Rows from block 9 of a small autoregressive pixel model, named by matrix and row number. Rows with one number belong to one neuron. Each number is 128 + 32 x the weight over its row's rms, rounded and kept within 0 to 255. All counts start at 0.
After each neuron's rows are labels from the 100 images, of 14976, where the neuron reaches its highest value: "responds to" is what is common among them. Only what is clearly more common there than usual is listed. The data: pixel-art sprites of 400 made-up characters on tiled backdrops.
# fc1: MLP up (model.blocks.9.mlp.fc1.weight, 512x256), inputs 86-171
# fc2: MLP down (model.blocks.9.mlp.fc2.weight, 256x512, transposed), outputs 86-171

fc1.35 [142 146  79 137 128 131 102 154 133 139  86 171 141  94 127 122 158 137 110  60  79 176 198 100 109 198 117 138 156  97 139 122 108 129 152 124 103  94 179 159 116 166  88  86 111 134 113 142 126 118 129 123 137  59  73 150 131 186  75 110 118 137 160 147 150 153 151 148 134 183 133 108 157 123 154 161 160 171  54 130  95 154 128 104 108 156]
fc2.35 [110  79 154 145 177 101  98 124 119 126 110  55  65 167 111  81 188 121 155 152 169 124 129 167 114  77 149  98  86 117 106 188 162 176 164 100 115  79 127 154 126 143 105 139 146 172 119 115 112 140 145 100 126 144 210 130 150 100 170 174  74 111 138 108 165 152 154 120 134 164  67 152 169 138 189 142 131 155 169 118 114 125 103 106 145 123]
responds to: blue; purple

fc1.214 [111  99 153  84 136 169  47 108 121 115 128 120  98 108 120 155 115 101 144 137  99  43 157  81 142 115  58  69 134  77 150  89 154 119 125  35 113 100 185 140 149  71 134 174 138 132 137 132 130 148 129 128 113  99 128 146  86 131 164 161  79 135 126 100 116 138 166  95 117 150 111 113 106 187 109  56  93 131 115 204 146 140 153 175 103 172]
fc2.214 [197 102 105 132 173 140 130 131  75 141 113 118 150 176 145 120 106 132  98 112  78 164  99 111 208 112 187 155 111 145 123 133 109 192 100 144 167 154 127  77 121 114 122  92 135 105 171 115  67 161 114  90 143 134 130  89 160  93 119 155 170 166 159 195 136 105 145 107 111 129  92  94 124  46 144 186 105 137 106 121 112 153 150 191 171 158]
responds to: purple; brown

fc1.166 [ 87 138 148 160 163 137 140 107  99 143 151  57 114  54 116 124 175 133 165 176 115 122 113 119 136 133 139 126  71 132 161 113 133 122 153 156 121 120 108 143 136 186 165 116 120  97 190 133 106 137 113 145 162 192 166 108 202 106 121 110 181 157 133 140 138  78 150 128 144  89 150 171 146 144 159 107 177 146 180 115 165  67 110 130 140 177]
fc2.166 [ 72  70 180 130 152 161 152 168 141  98  98 147 165 176  86 171 114 204  92 107 101 107 156  93 176  89 147 158 157 122 126 173 134 107  75 140 121 182 124 155 142 150 133 172  82  92  70 111  75  98 132 134 144  96 151 170 115 134 115 130 149 111 149 165 145 114 152 110 139 119 170 105 132 129 149 120 201  75 150 164  48 151 152  72 114  51]
responds to: blue

fc1.331 [106 139 123 108 147  99 103 133  88 148 129 124 106  55 116 145 156 159 111 122 119 152 152 124 101 113 149  89 125 114 159 153  93 109 117  99  99 142 153  83 139 127 141 145  80  88  91  97 151 131 161 192 180 128  64 153 106 112 150 166  97 136  81 177  60 116 105  73 100  87 119  95 147 149 160  92 151  62 111 136 173 121 132 133 103 101]
fc2.331 [125 118 107 129 134 167 119 168  69 132 118 168 105 154 126 123 138 149 150  93 171 140 127 154 118 158 111 196 106 140 109 139 121 169 136 159  84  97  60 157  97 109 157 182 176 182 125 190 121 150 139 120 134 208 144  99 171  75 134  86 164 103 123 131 147 143 142 158 124 176  89 103 166 154  85 167 159 107 160 118 109 148 155 162 150 119]
responds to: red

fc1.323 [183 187 105  89  95 122 195 128 144  83 111 145 238 188 207  99  83 102  72 123  98  97 106 106 101 178 116 145 117 103 166 125 145 160 101 108 112 156 150 115 138 122 134 169 122 148 154 131 133 101 161 137 100  97  99 129  77 143 102 105 151 124 137  84 116  95  74 106  90 171 113 112 147 166  89 155 141  68 114 105 122 136 176 145 153  99]
fc2.323 [ 48 106 129  97 181 111  19 130 157 104 119 117  77 110  86 173 146 165 172 182 113 121  66 162 163 113 111 105 110 140  73 100 119 122 176 166 146 130  90 167  66 146 146 114 112  74 175 162 103 139  60 135 119 140 169  78 190  95 111  90 125 107 108 176 186 176  95  71 151  71 183 110 146  93 142 130  99 123 159 117  92 201 150  83 153 133]
responds to: grey; purple; blue

fc1.392 [162 164 116 144 216  94 148 192 146 132 136 112 128 121 132 159 143 131 146 133  73 197 124 117 209 128 129 114 105 161 117 191  74 114  69 121 133 134 121  83 144 154 136 175 109 134 180 120 138  70 112  96 157 143 100 140  98 146 148 145 131 140 132 116 139 134  86 150 127  79 160 115 124  66 155 136 167 173  24 126  99 138 126 114 167  95]
fc2.392 [128 105 108 119 110 133 138 111 129 118 103 126 114 169  95 107 116 153  59 132 169 162  87 107 152 143 162  98 107   0 101  61 155 132 202  54 112 120 141 126 134  81 105 131 104  90  91 111 157 168 186  53 108 105 136  82 122 138 155  66 124  79 152 184  99 166 145  74 134 168 140 209 134 157 113 140 120 210 174 159 139 172 126 122  93 129]
responds to: white

fc1.455 [106 103  94 104 147  77 161 116 165 161 158 126 160  84  83 112 132 121 142 138 112 116 100 157 130  72  77 154  78 165 120 109 201 157 139 119 170 148 144 104 177 145 128  95 117 147 146 119 108 148 185 135 143 111 122 151 114 130 181 116 101 165 173 130 108 100 151 183 104 176  78 145 143 168 144 109  96 140  97 123 152 152 114 146 120 121]
fc2.455 [108 162 176 161 167 116  65 128 163 169 106 141  88  87 166 155 109 151  99 121 125 132 186  85 122 151 183 112 125 160 124  96  96  66 142 148 192 119 117 114  81 160 100 154 165 132  91 189 120 132 102 112 148 198 155 160  85 157 134 129  84 120 134  96 156 166 168 119  84  95 133 136  97 121 128 158 143 110 108  73 121  65 119  87 163 153]
responds to: pink

fc1.388 [122 167 115 108 127 159 136 135 120  86 175 106  99 159  91 120 107 134 183 119 125 162  66 130 151  56 143 146 128  86 148 138  74  93 117 111  55 159 107 101 137 158 151  97 172 139 141 140 196 110 135  94 169 170 117 135 102 115  41 183  71 157 128 114 104 156 141 129  74 108 151  72 133 124 101 148 142 105 127 129 110  69 124 118  96 130]
fc2.388 [121 172 119  97 153 118 151 143  92 203 162 125 109  88 140 133 154 190  57 140 155 106 114 112 122 174  85 161 138 177 171 137 123 156 129  98 156 128 115 146  95  95  88 124  93 142 161 144 117 158  90 120 143 112 116  45  73 175 152 126  81 112 107 112 155 102  98 104 171  83  74 157 135 160 125 137 147 128 136 140 177  89 119 142 102  88]
responds to: orange

fc1.161 [207 162 110 119 160 151  97 104 122 121 187 152 125 190 181 180 195 110 128 139 131 110 110 113 125 134  57 131 158 146 113  72 113  95 114 141  80 143 137  95 133 149 150 119 128 116 157  97 172  82 139 107 103 179 155 130 122  89 134 130 142 132 131 127 122  86 135 130 183 114 117 155 127 184 126 113 144 124  93 148 210 132 165 145 137 104]
fc2.161 [101  88 153 114  81 129 151 134 142 170 115 156 132 106  67 111 122 120  94 101  91 109 179 129 119 128 124  97 176 108  95 178 126 145 151 139 108  82 162 189 178 125  97 126 138 131 113 162  89 187 120 148 120  71 110 146 112 154 108 180 143 118 122 141 120 112  99 151 152 180 145  88 120  95  98 182 118 117 205  73  92  92  70  88 110 118]
responds to: pink; yellow; white

fc1.83 [111 119 173 107 176 134 157 224 110 118 124 126 146  78 157  96 149 101 157 145  92 129 162 149 120 153 149 163 107 102 113 121 163 104 141 103  79 149  96 175 163  79 120 178 159 132 136 186 127 121 102 115 153 178 135 165 216 136 103 145 103 100 146 140  98  77  28 114 106 151 155 117 149 131 149 156 139 159 177 151 165 103 157 127 121  87]
fc2.83 [128 102  74 223  98 204 180  43 111 150 113 152 134 176 130 139 123 142 115 108 138 193 111 142 171 159 207 108 205 105 167 171 147 147  83 105 144  89 177 109 141 157 124 132 116 207 113 110 108  69 131 141 166  98 129 138 145 141 151 194 105 141 144 147  95 129 184  85 152 126 101 148 162 129 110 144 131 130  87 130 136 142  82  99  61 166]
responds to: blue

fc1.225 [ 97 164  96 156 169 132 145 108 108 134 105 113 123 178 163  71 145  87 123 147 129 156 156  69 191 114 143 168 149  97 132  82 121 144 153 146 153  98  93 178 166 114  88 100 111 156  99 151 116 135 111 140 148 156 157 183 178 175 171 148 178 170 118 148 101 144 140 183 155 138 141 124 142  72 169 146 172 116 116 167 198 151 119 168 148 161]
fc2.225 [164 130 139 129 119 160 108 115 172 164 115  82 116 104 114 172  69 150 160 109 126  94  94  98 148 220 142  99 133 112 108 178 142 133  96 136 122 124 102 105 172 163  98 103 167  84 138 150  92 127  71 141 138  70 150 145 145  93  65 110 149  91 147 148 105 130 142  82  83  43 128 102 118 156  90  96 114 173 133 141  75  92 116 111 174  90]
responds to: pink; orange

fc1.64 [119  80 129 124 133 157 139 144 122  92  99 166 109 154 115 158 167 111 120 130 111 155 109 113  88 158  96 121  92 152 120  80  86 115  90 117 139 137 160  90 125 115 142 150 121 100  91 109 109 113 181 104 110 125 135 165  80 107 144 227 103 140 122 115 179 174  89 116 110 146 124 141  72 165 157 112 166 124 126 182 101 100 142 161 145  95]
fc2.64 [126 137 130  91 110 113 135 141 112 119 110 138 140 134 127  59  82 111 149 129 173 137 119 166 157 169 111 119  98 155 176  96  96 122 207 151  82  98 110 117 125 138 129 149 175 178 126 151 209  99 101 120 156  66 173 137 128 189 148 134  71 165 126 120 113 170 136 126 144 160 159 135 154 136 132 125  59 129 166 159 111 156 143 132 126 212]
responds to: grey

fc1.208 [178 183 158 132 202 145 147 126 133 127 119  99 192  90  83 155  86 106 149 127 105 127 106 108 181 147  47 113 178 144 152 108 126 130 157 173 142  83 122 151 142 165 154 109 129 114 225 137  97 151 129 146 127 145 162 183  41 153 143 117 178 141 159 167 139 102 123 124 149 115 121 189 163 138  94 109 196 135  82 124 135  74  79 100 149 111]
fc2.208 [104  82 105 138 167 146 115  85 154 183 116  93 110 127 106 122  92 122 120  98 132 133 135 124  75  75 165 154 120 187  95 126 123 139  97 107 148 128  80  84 119 146  55  94 107 150  93 160 127 144 118  64  76 142  97 155 138 145 128 134 184 158 134  89 176 101 124 110 111 131 101  92 100 134 112 163 123 136  64  98 162 155 104 116 185 144]
responds to: pink

fc1.438 [129 126  68 108 105 107  98 120 112 125 168 131  50  79 168 174 115 164 148 149 120  64 105  95 111 132  91 133 121  91 119 135 131  81 151  95 119 153  99 132 111 158 133 151 220 114 160  84 162  81 115  80 106 131 135 147 106 115 126 101 128 150 154  93  61  97 133 108 111 130 128  93 142 144 144 101 143 149 115 128 110  95  96 135 130 143]
fc2.438 [ 79  83 152  82 146 108 117  97 159  98 100  83 109 207 105  87  98 124 170 110 168 143 158 179 162 152  91 136 152 156 149  99 131 147 125 112 110 101 128 121 187 119 107 114 102  74  87 148 144 162 204 118 123  71 179  70 158 119 107 139  55 101 121 201 159 172 120 111 127  77 102 178 147 110 113 127  91 122 128 134 199 140 142 154 144  76]
responds to: red

fc1.88 [168 170 165 159 119 167 107 110 147  93  91 139  75  41 120 148 125 157 140 173 102 153 152 149 215 157 168 155  57  98 143 164 100 104 173 137 127 113 114 101 124 139 142  92 131 196 143 120 145 119 138 131 124 151  63  86 116 149 162 104 105  68 118 119 108 120 156 175 154 131 147 140  61 174 189 119 132 136 120 196 137 117 124 125  99 128]
fc2.88 [ 99 162 172 137 160 145 187 156 111 159 150 152 154 165 148  79 125 125 112 162 169 176 120 110 119 200  82 127  98 140 123 145 152 136  91 137 147  96 177 213 196 135 100 168 129  80 122  92  98 100 119 147 107 108 176 151 119  93 116  91 195 194 134 134 170 155  84  74 131 104 142  84 184  89 169 109 140  98 110 172  52  98 156 113 159 151]
responds to: purple

fc1.109 [158  63 141 219 119 114 124 112 137 178 129  97 100  87  58 137 123 148 129 156 105 173 143  97 172 109 110 155 169  49 209 188  67 138  96 112  73 169  76 126  70 102 113 143 143  92 137 102 108 112  97  81 111 173  92 130 175 138  95 109  85 162  72 178 139 140 108 102 175 155  97 125 129  93 109 142 100 159 111 168 182 180 109 137  69 133]
fc2.109 [132 173 128  75  60 107 107 163 123 100 136 171 109 114 122 101 158 137  98 145 155  97 147 113 132  79 169  92 119 128 145  76 174 173 147 204  82  81 176 129 161 158 186 111 192 172  87 174  98 122 116 193 152 103 138 144 140 135  67 168 111  98 121 133 130 128 176 152 141 112 161 110  88 143 114 139 143  75 137  85 134 147 108 114 123 130]
responds to: blue

fc1.213 [ 43 161 189 125 162 159  74 101  83  87 163 159 104 131 126 124 184 153 131 113 138  99 133 158 128  86 180 111 130  74 157 165 176 117 100 105  99  93 110 112 106 146 172 133 141 150  98  83  93 157 105 145 130 145 152  90  93 140 182 157 142 156 158 120 147  98 167 111  86 114  57 160 177 171 164 104 131 108 155 115  74  88  64  60  95  59]
fc2.213 [110  83 155 146 140 228 117 115 107 150  98 118 151 114  98 134 122 163 139 112 113 101 115 128 135 169  74 172 119  97 154  85 162 106 112 112 119 106 108 104 152 102  77 169 164 149 154 163 153  56 121  74  57 154 135 102 142 172 107 135 128  77 183 174 148 121 143 152 158  94 129  98 135 141  54 135  85 124 138 136 105 176 130  80 133 112]
responds to: orange; red

fc1.120 [142 161 142 123 114 171 130  99  98 108  74 119 164  94 115 114 118 144 134 176 132  93 146 178 159 132 126 117 156 155  83 157 165 148  92  99 130 119 192 140 133  42  95 138  95 130  85 172 122 123  69 161 137 139 142 157  99  73 135 166  91  72 137 127 120 161  92 177 140 109 168 158 128 209 143 138  82 119 113 114 113  92 167 145 103  96]
fc2.120 [ 82 151 112 138 130  69 157 111 158 121 158 100  67 185 160 175 131 127 111 133 151 127 127 155 148 129 125 143  84  81 137 109 172 136 141 149 149 140 148 122 119 178 126 110 106  96 146 102 166 121 133 203 130 144 116 112 133 124 150 188 168 135 159 110 175  90 159 127 161 162 121 143 220 105  99 130  88 151 135  99 101 145 139  57 191 190]
responds to: red

fc1.199 [118 125 118  87 133 161 145 115 116 153 213 196 170  86 215 144  91 109 137 122 162 119 112 151 129 147  76 177 144 102  85 134  84 157 155 179 181 121 121 134 120 139  95 113 159 172 133 155 118 117 127 134  98 164  96 139  91 114 102 167 137 151 103 153 108 148 155 104  71  94  98 118 106 166 224 148 134 135 136 154 167 112 137  96  85 138]
fc2.199 [151 116 144  75 103  83 106  93 154 119 144  87 125  69 131  91 130 111 112 187 110 131 179 118 151 151 129 121  87 179 131  97 148 137 104 110 136 126 167  94 159 156 159 133  91  63 203 102  59 107 127 145  88 107 118  89 182 114 123 120 116 126 136 147 118 122 125  86 144 124 127 140 132 173 115 126 157  80 142 110 138  98 156 160 166 140]
responds to: pink

fc1.112 [163 140 129 143 114 151  79  97 143 131 167 179 157 131 129 154 150  32 178  79 134 149 198 202  81 145 128 175 125 184 164 148 118 167 154 156 108 112 115  88 108 159 122 110 102 105 138 156  87 155 124 117 136 191  98 125 108  92 141 135 172 124 151 130 158 117 125  88 111 152 191  99 127 139 111 110 126 109 118 178 108 134 105 144 107  97]
fc2.112 [ 78 119 130 144 150 134 167 140 104  60 146 104 177 193 153 111 147 161 117 128 110 144 139 130 152 181 137  92 141 192 107 155 132 147 112 130 164 155 101 133 144 129 116 153 171 136 139 185 101 138 138 167 106  75 120 135 140 123 133 150  62 108 103 124 112 112  94  83 150 132 130 105  57 132  95 156 112 122 152  57 143 164 126 130  81  76]
responds to: large; white; orange

fc1.122 [151 131  92  96  85 142 119 142 111 150 165 146 140  84 138 135 136 153 138 112 118 119 133 149 101 124 157 138 136 157 114 153 205 100  95 128 147 132 118 151 103 119 177 134 179 111  80 115 116 153 121 129 159  83 144 117 125 106  95 150 196  62 150 153 121 153 202 129 157 148 182 150 139 161 158 120 144 110 164 105  73 131 112 115  94 169]
fc2.122 [109 119 148 116 214 135  79 169  81 151 109 150  79 127 133 137 163 101 127 117 147 133  81 174 163 170  95 108 152 134 128 101 132 123 120 147 110 118 110 131 163  99  78 170 125 133 115 223 107 143  96 108 148 219 154 130 108 142 157 120 104 117 117  67 120 146  82 147 137 142 103 116 155 114  97 136 104 155 158  84  81 104 149 113 125  93]
responds to: red

fc1.4 [ 64 122 108 157 184 153 109 172 146  55  70 159 129 125 121 193  88 133 167  59 145 119 116  57 157 105  94 223 187  86 107 109 130 122 113 136 160  88 114 172 130 108 155  77  91 110 112 181 123 167  72 144 152 144 142  73 189  96 150 112 143  92 156 129 109 173 181  73 145 125 150 153 162 101 143 109 129 121 161 126  89 120 103 150 125 116]
fc2.4 [179 146  99  69 142 147 162 115 122  99 124 138 145 141  72 135 184 151 103 142  90 142  98 163  84 168  99 125 118 106  88  90  88  90 152  77 153 153  91 117 110 203 138 150 170 106  99 185 129 149 106 123 121 162 101 125 167 166 131 137  88 211  86 157 104 106  72 132 106  69 116 117 134  82 145 155 120 137 112 134 148 115 146 123 140 103]
responds to: white

fc1.303 [148 149 173 112 154 130 189 113  76 114 197 131 151 173  76 152 112 151 148 172 108 124 138  78 130 138 142 159 146  83 118 115 118 157 140 119 118 173 132 131 130 147 103 100 118 114 163 154 140 138 179 157 149 168 124  95 194 115 125 131 114  72 143  49 129  78  99 154 113  86 152 133 134 135  93 148  97 131 127  55 171 129 126  89  99 176]
fc2.303 [123 159 150  93 125  97  68 143 160 127  68 103 126 146 165 150 108 115 126 208 132 124 127 173 117 119 132  58 200 134 123 138 160 117 159 154 105 122 130 128 148 109  96  68  98 200 122 160  98 130 145 132 140 214 165 131 154 122 146  86 131  82 105 161  83 158 135 125 126  90 129 150 114 177  98  83 168 143 107 124  84  90 128 185 105 107]
responds to: blue; purple

fc1.223 [127 169 110  30 142 106 187 100 113 101 127 162 117 179 102 150 104 145  84  47 120 129 199  65 143 144  81 136 156 183  79 120 128  89 143  81 143  88 174 164 109 133 111  96 130 136  89 116 124 147  95 131 148 177 102 107 115 149 153 108 132 170 132  99  99 112 146 122 165 118  75 121 108 145 132  91 132 101 179 138  85 144 188 211 175 169]
fc2.223 [ 99 155  91 213 103 108 134 157  81  91  60 109 138 133 105 109 113 109 152 124  71  94  87 151  78 103  88  89 157 139  87 135 138 156 135 141 107 138 132 133 121 105 110 144 141 127 137 188 110  98 105 173 102 125 103 132  52 119 134  79  80  92 124  91 152 142 106 170  85 169 168 105 148 109  93 153 110 147 148  58 137 105 119 110 121  73]
responds to: large; purple

fc1.295 [165 140 150 156 173 173  83 194 133 104 147 114 142  85 130 135 193  40  99 132 139 118 153 147  96 154 125 136 103 161 141 112 164  90 187 165  75 144 125 145 137 108 124  86  95 122 122 128  83 159 113 178 151 162 126  83 156 101  97 103 108 109 171 152 130 112  90 111 163 126 120 100 109 149  98 124 161 141 124 130 158  94 133 121 193 151]
fc2.295 [121 134 140 170 119  88 148  78 121 145  48 115 134 161 141 121  71 129 112 197  86 161 115 121  97  69 183 170 127 115 171 127 131  92  76 114 174 125 122 143 136 105 173  99  86 214 106 152 198 165  90 152 104 121 102 106 130 127 142 125 162 106  71 110 102 108 118 165 117 130 190 192 111 160 160 125 119  61 134 142 127 110 125  97 105 144]
responds to: red

fc1.418 [ 65 169 165 158 190 149 129 143 173 130 123 120  98 151 141 120 174 105 104 108 121  84  79 131  94 103 142  48  73  58 139 108 174 159 189 139  93  87 110 143 181 144  87 184 110 108 145 140  95 118 145 115 198 143 121 156 123 131 154 150 110 136 130 101  90 140 169 139 137 111 149 107  76  51 172 113  93  80 155  70 139 123 147 102 127 170]
fc2.418 [198  98 128 168  60 100 157 165 103  98 171  73 116 126 168 122  90  89  85 134  67 192 165 101 104 122 107 142 184 162 117  56 124  71 101  91 127 156 155 164 130  74 146  57 108 122 143 156 111  97 147 142 112 151 112 109 155 109 111 144 125 185 143 164 199 119  84 120 133 160 103 136 128 176 117 116 132 153  58 130 112 149  81 115 106 102]
responds to: white; yellow

fc1.91 [117 142  97 105  88 173 206 102 103 101 210 155 134  59 149  83 119 132 101  91  90  73 186 152 149 106 150 157 165 121 122 129  93 149 142 128 163 111 150 169 123  88  76 129 169 189 160 151 102 114  99 152  93 108 109  89  73 118  58 149 144  92 110 124 124 160 156 111 176 127  99  77 132  97 153 178 174 151 136 113 122 172 133  82 149 137]
fc2.91 [130 138 165 158 119 109  98 148 115 138  77  97 139 150 107 174 103  65 138 152 114 163 134 116 139  83 119 115 105 110  66 108 162 149  79 127 118 127 132 154 129 150 187 101 111 104 132  49 122 131  93 133 161  79 114 103 187  69 108  97 105 177 132 140 172 127 143 132 117 108  97  99  84 158 116 100 141  76 156 153 126 134  80 140 147 127]
responds to: orange

fc1.321 [117 130 145 143 145 137 164 158 137 151  68 152 100 152 114 169 185 137 173 156  47 146 124 135  83 106  85 119 136 114 123 118 130 133 151 114 143 103  95 116 178 167 165 109 160 148 144 146 165 141 130 193  82 181 178 150 129 160 172 194 143 121 133 132  99 120 173 174 153  88 104 107  77 165 124  95 105 138 130 121 160  85 134 114  90 129]
fc2.321 [113  89 109  89  63 127 116 108 162  55 115 173 117 105  88 128 163 132 141  89 112 141 102 134 164 118 122 110 173 166 125 144 128 139 155 114  63 121 116 162 135 110 129 115 161 118 132 113 121 148 142  92 136 107 145  84 128 131  99  59 145 140 165 141 157 176 113  76 143 163  98  61 208 119 136 109 153  97 164 144 110 137 154 135 131 188]
responds to: grey; pink

fc1.508 [191  96 107 143 139 169 116 112 137 150 131 179 140  95 122 158 161 120 121 125 149 159 131 125 109 139 148 122 199 135 125  83 134 108 138 143 151 124 149 155 135 112 121 141  83  54 134 170 150 140 125 101 104 160 132 126 158 237 191 161 119 111 133 126 163 147 163 118 152 107 136 118 120 156 120 135 166 105 154 177 146 115 156 163 153 100]
fc2.508 [153 172 109 127  92 111 204  99  96 107 192 115 109  96 156  68 173 177  97 153 142 113  89 184 140 139 144 160 169 100 108  58 165 107 159 135 104  78 152 120  92 130 134 143 159 226  82 111 101 109 124  87 158 129 136 150 150 145  96 125 142 128  89 127 130 139 111  93 111  40 148 137 192  86 121  94  97 154  83 171 147  97  87 141 191 186]
responds to: pink

fc1.8 [ 77 179 111 175 103 124 108 126 156 171 102  88 141 167 117 130  68 152 134 120  98 133 167 121 124 161 109 123 105 146 167 107 153 112 118 133  93  96  41 193 149 126  92 183  62 124 105 158  98 150  81  95 121 133 105 130  84 143 126 130 119 103 122 118 104 137 122 167 116 122 130 108 146 160 116 155 105 113 168 119  87 165 103 158 101 109]
fc2.8 [160 153 186 134 120 114 102 166 183 141 153 121 108 133 184 128 115 121 123 159 135  99  90  95 116  74 116  90 135 157 100 143 119 152 144 131 131 118 148 140 142 125 117 106 132  83 159 127 135  56 136 133 144  96 140 101 189 137  83 190 103 159 133 101 136  80 121 108 121 191 132  57 170  66 162 120 157 100  97  80 182  95  83 178 126 168]
responds to: red; blue

fc1.139 [125 173 175 128 148 115 121 129 140 153  76  79 142  92  88 144 159 138 103 109 134 130 132 120 105  91 175 100 165 120 113  96 187  86 184 127 165  99 113 102 129 193 119 142 112 123 154 140 107 118 103 110  67 121 149  69 134 145  96 148  67 196 110  54  84  58 178 130 130 163 140 170 126 134 165  94 131 122 143 118 149 145 178 106 193 169]
fc2.139 [ 87 106 118 180 119 120 131 123 128 132 157 231 137 137 133 115 109 128 158 145  89 104  77 150 161 130 148 107  78  62 109 150 124 142  91  73 103 102 132 159 104 140  54 120  89 180 174 136 137  87  68 124 168 150 163 163  83 115  54 168 138  96 103 174 139 144  84 152 176 141 149 107 101  85  93 106 105  87 154 104 114 175 139 147 105 112]
responds to: large

fc1.270 [147 130 137 153 156  97  68 193 148 136 118  98  99 134  94  61 141 169  97 150 126 112 158 137 143  88 118 174  79 114 133  84 131 150 157  79 132 136 162 145 111 145 127 162 159 107 124  75 127 145 149 130 137 141  93 151 148 149 201 186 142  96 165 147 107 121 143 183  89  90 103 124 135 137 125  76 131 126 143 170 145  66 125 160 157  84]
fc2.270 [125 124 158 207 164  85 141 120 175 151  96 141 190 117 104 108  84 135 162 151 136 170 111 134 179 155  98 169 125 125 121 127 118 150 139 114 167 156 140 122  96  44 131 117 133  71 187 140 157  92 134 118  88 141 102  79 111 149 113 119 143  72  97 177 146 160  85  80 149 114 129 103 130  86 176 182 158 129 124  78 128 135 116 123  85  99]
responds to: grey

fc1.231 [165 180 100 144 146 140 132 168 137  55 116  82 123 123  81 165 118 108 167 125 122 162 126 163  65  44 109  89  80 144 121 138  96 132 171 136 134 132 159 143 130 167 136 122  89 129 129 114 153 108 165 167 145  71  81 128  71 121 114 148 138 131  86  95 112 144 144 127 121 114 104 133 114 125 144 119  85 155  81 101 117  93 108 137 158 146]
fc2.231 [169  97 152 105 107 115 125 108 115 160 114 142 124 101 110 109 135 124  74 115 102  71 140 116 186 162 100 130 119 133  84  61 165 128  70 134 164 146  98 126 167 143 140 149  99 124 151 134  77 155 123 122  91 135 143 146 152 106 136 150  77 185 117  90 143 144 173 121 108 134 120 136  84 134 116 144 180 188 127 136 193 172  85 115  64 141]
responds to: purple

fc1.238 [137 166 102 150 112 126  80 139 126  62 105 166 129 160 202 117  92 105 133 121 102 120  96 117 176 182 127 171 130  97  92 151  93 186 170 156 154 149  92 131  87  91 159 114 145 177 179 161 190 122 130  98 146 161 156 114 154 133 125  91 121 148 125 145 140  99 151  98 100  83 127 124 121 193  48 194 165 135 114 151 114 119  74  92  86 200]
fc2.238 [ 89 111  92 109 136 137 141  82 113 141 145  79 205  99  32 105 159 111 132  66 163  96 147 160  86  73 132 115 144  94 178 158 163 170 129 119 178 207 119 120  99 113  96 138 104 132  97 198 128 109 174 145 114 108 111 148 132 122 128 143 135 142 145  98 109 119 100 131 136 102 122  75  74  84 142 132 122 118  93  87 177 148 109 134 130 148]
responds to: purple; blue

fc1.289 [103 112 127 109 102  67 168 189 154 172 165 162 153 146 140 107 139 113 166 152 131  90 155 103 124 112  51 187 141 144 105 183  99  99 156 157 123 105 115 153 129 130  93 139 153 186 164  92 127 123 115  90 140 131 107 136 110 115 131 153 172  95 129 129 155 143 145 159  69 107 116  85 150 148 108  86 120 115 111  81  96  92 119 121 133  98]
fc2.289 [ 56 126 135 155 149 179 127  68  87 144 181  83 149 183 106 104 135 126 119 156 116 163 124 129 117 136 166  98 144 111 131 129 152 160 117 118 115  99 147 161 159 123 124 162  89 151  70 148 203 139 148 174 175 133 105 138 144 121 158 147 117 115  93 127 136  76  86  90 187 129 122 145 125 154 161 187 160 186 162 189 109 167 139 118 227 122]
responds to: grey

fc1.242 [100 105 175 105 119 164  78 156  84 165 147 105  89 129  25 137 110 149 148 156  81 150 100 146 141 127 128 103 143 118 156  40 150  74 133 103 135  65 121 151 186 116 118 156 118 171 108 149 139 186 129 117 126 150 160 104 126 104 112  98 175 134 104 116 123 108  84 123 147 128 105 112 159 208 112 115 146 100 119 148  66 126 141 113 158 140]
fc2.242 [108 177  92 103  98 109 180 133 115 157 144 104 138 158 122 116 165 137 121 116 150  76 162 163 159  79  84 114 130 135 101  92 121 174 150 108  93 119 114 120 140 192 158 120 111 107  84 133 156  54 133 164 159 130  76 184 170 142 114  91 105  84 128 122  80  75 135 127 110 142 142 176  87 127 165 128 113 110 159 102 140  53 174 125 170 138]
responds to: red; blue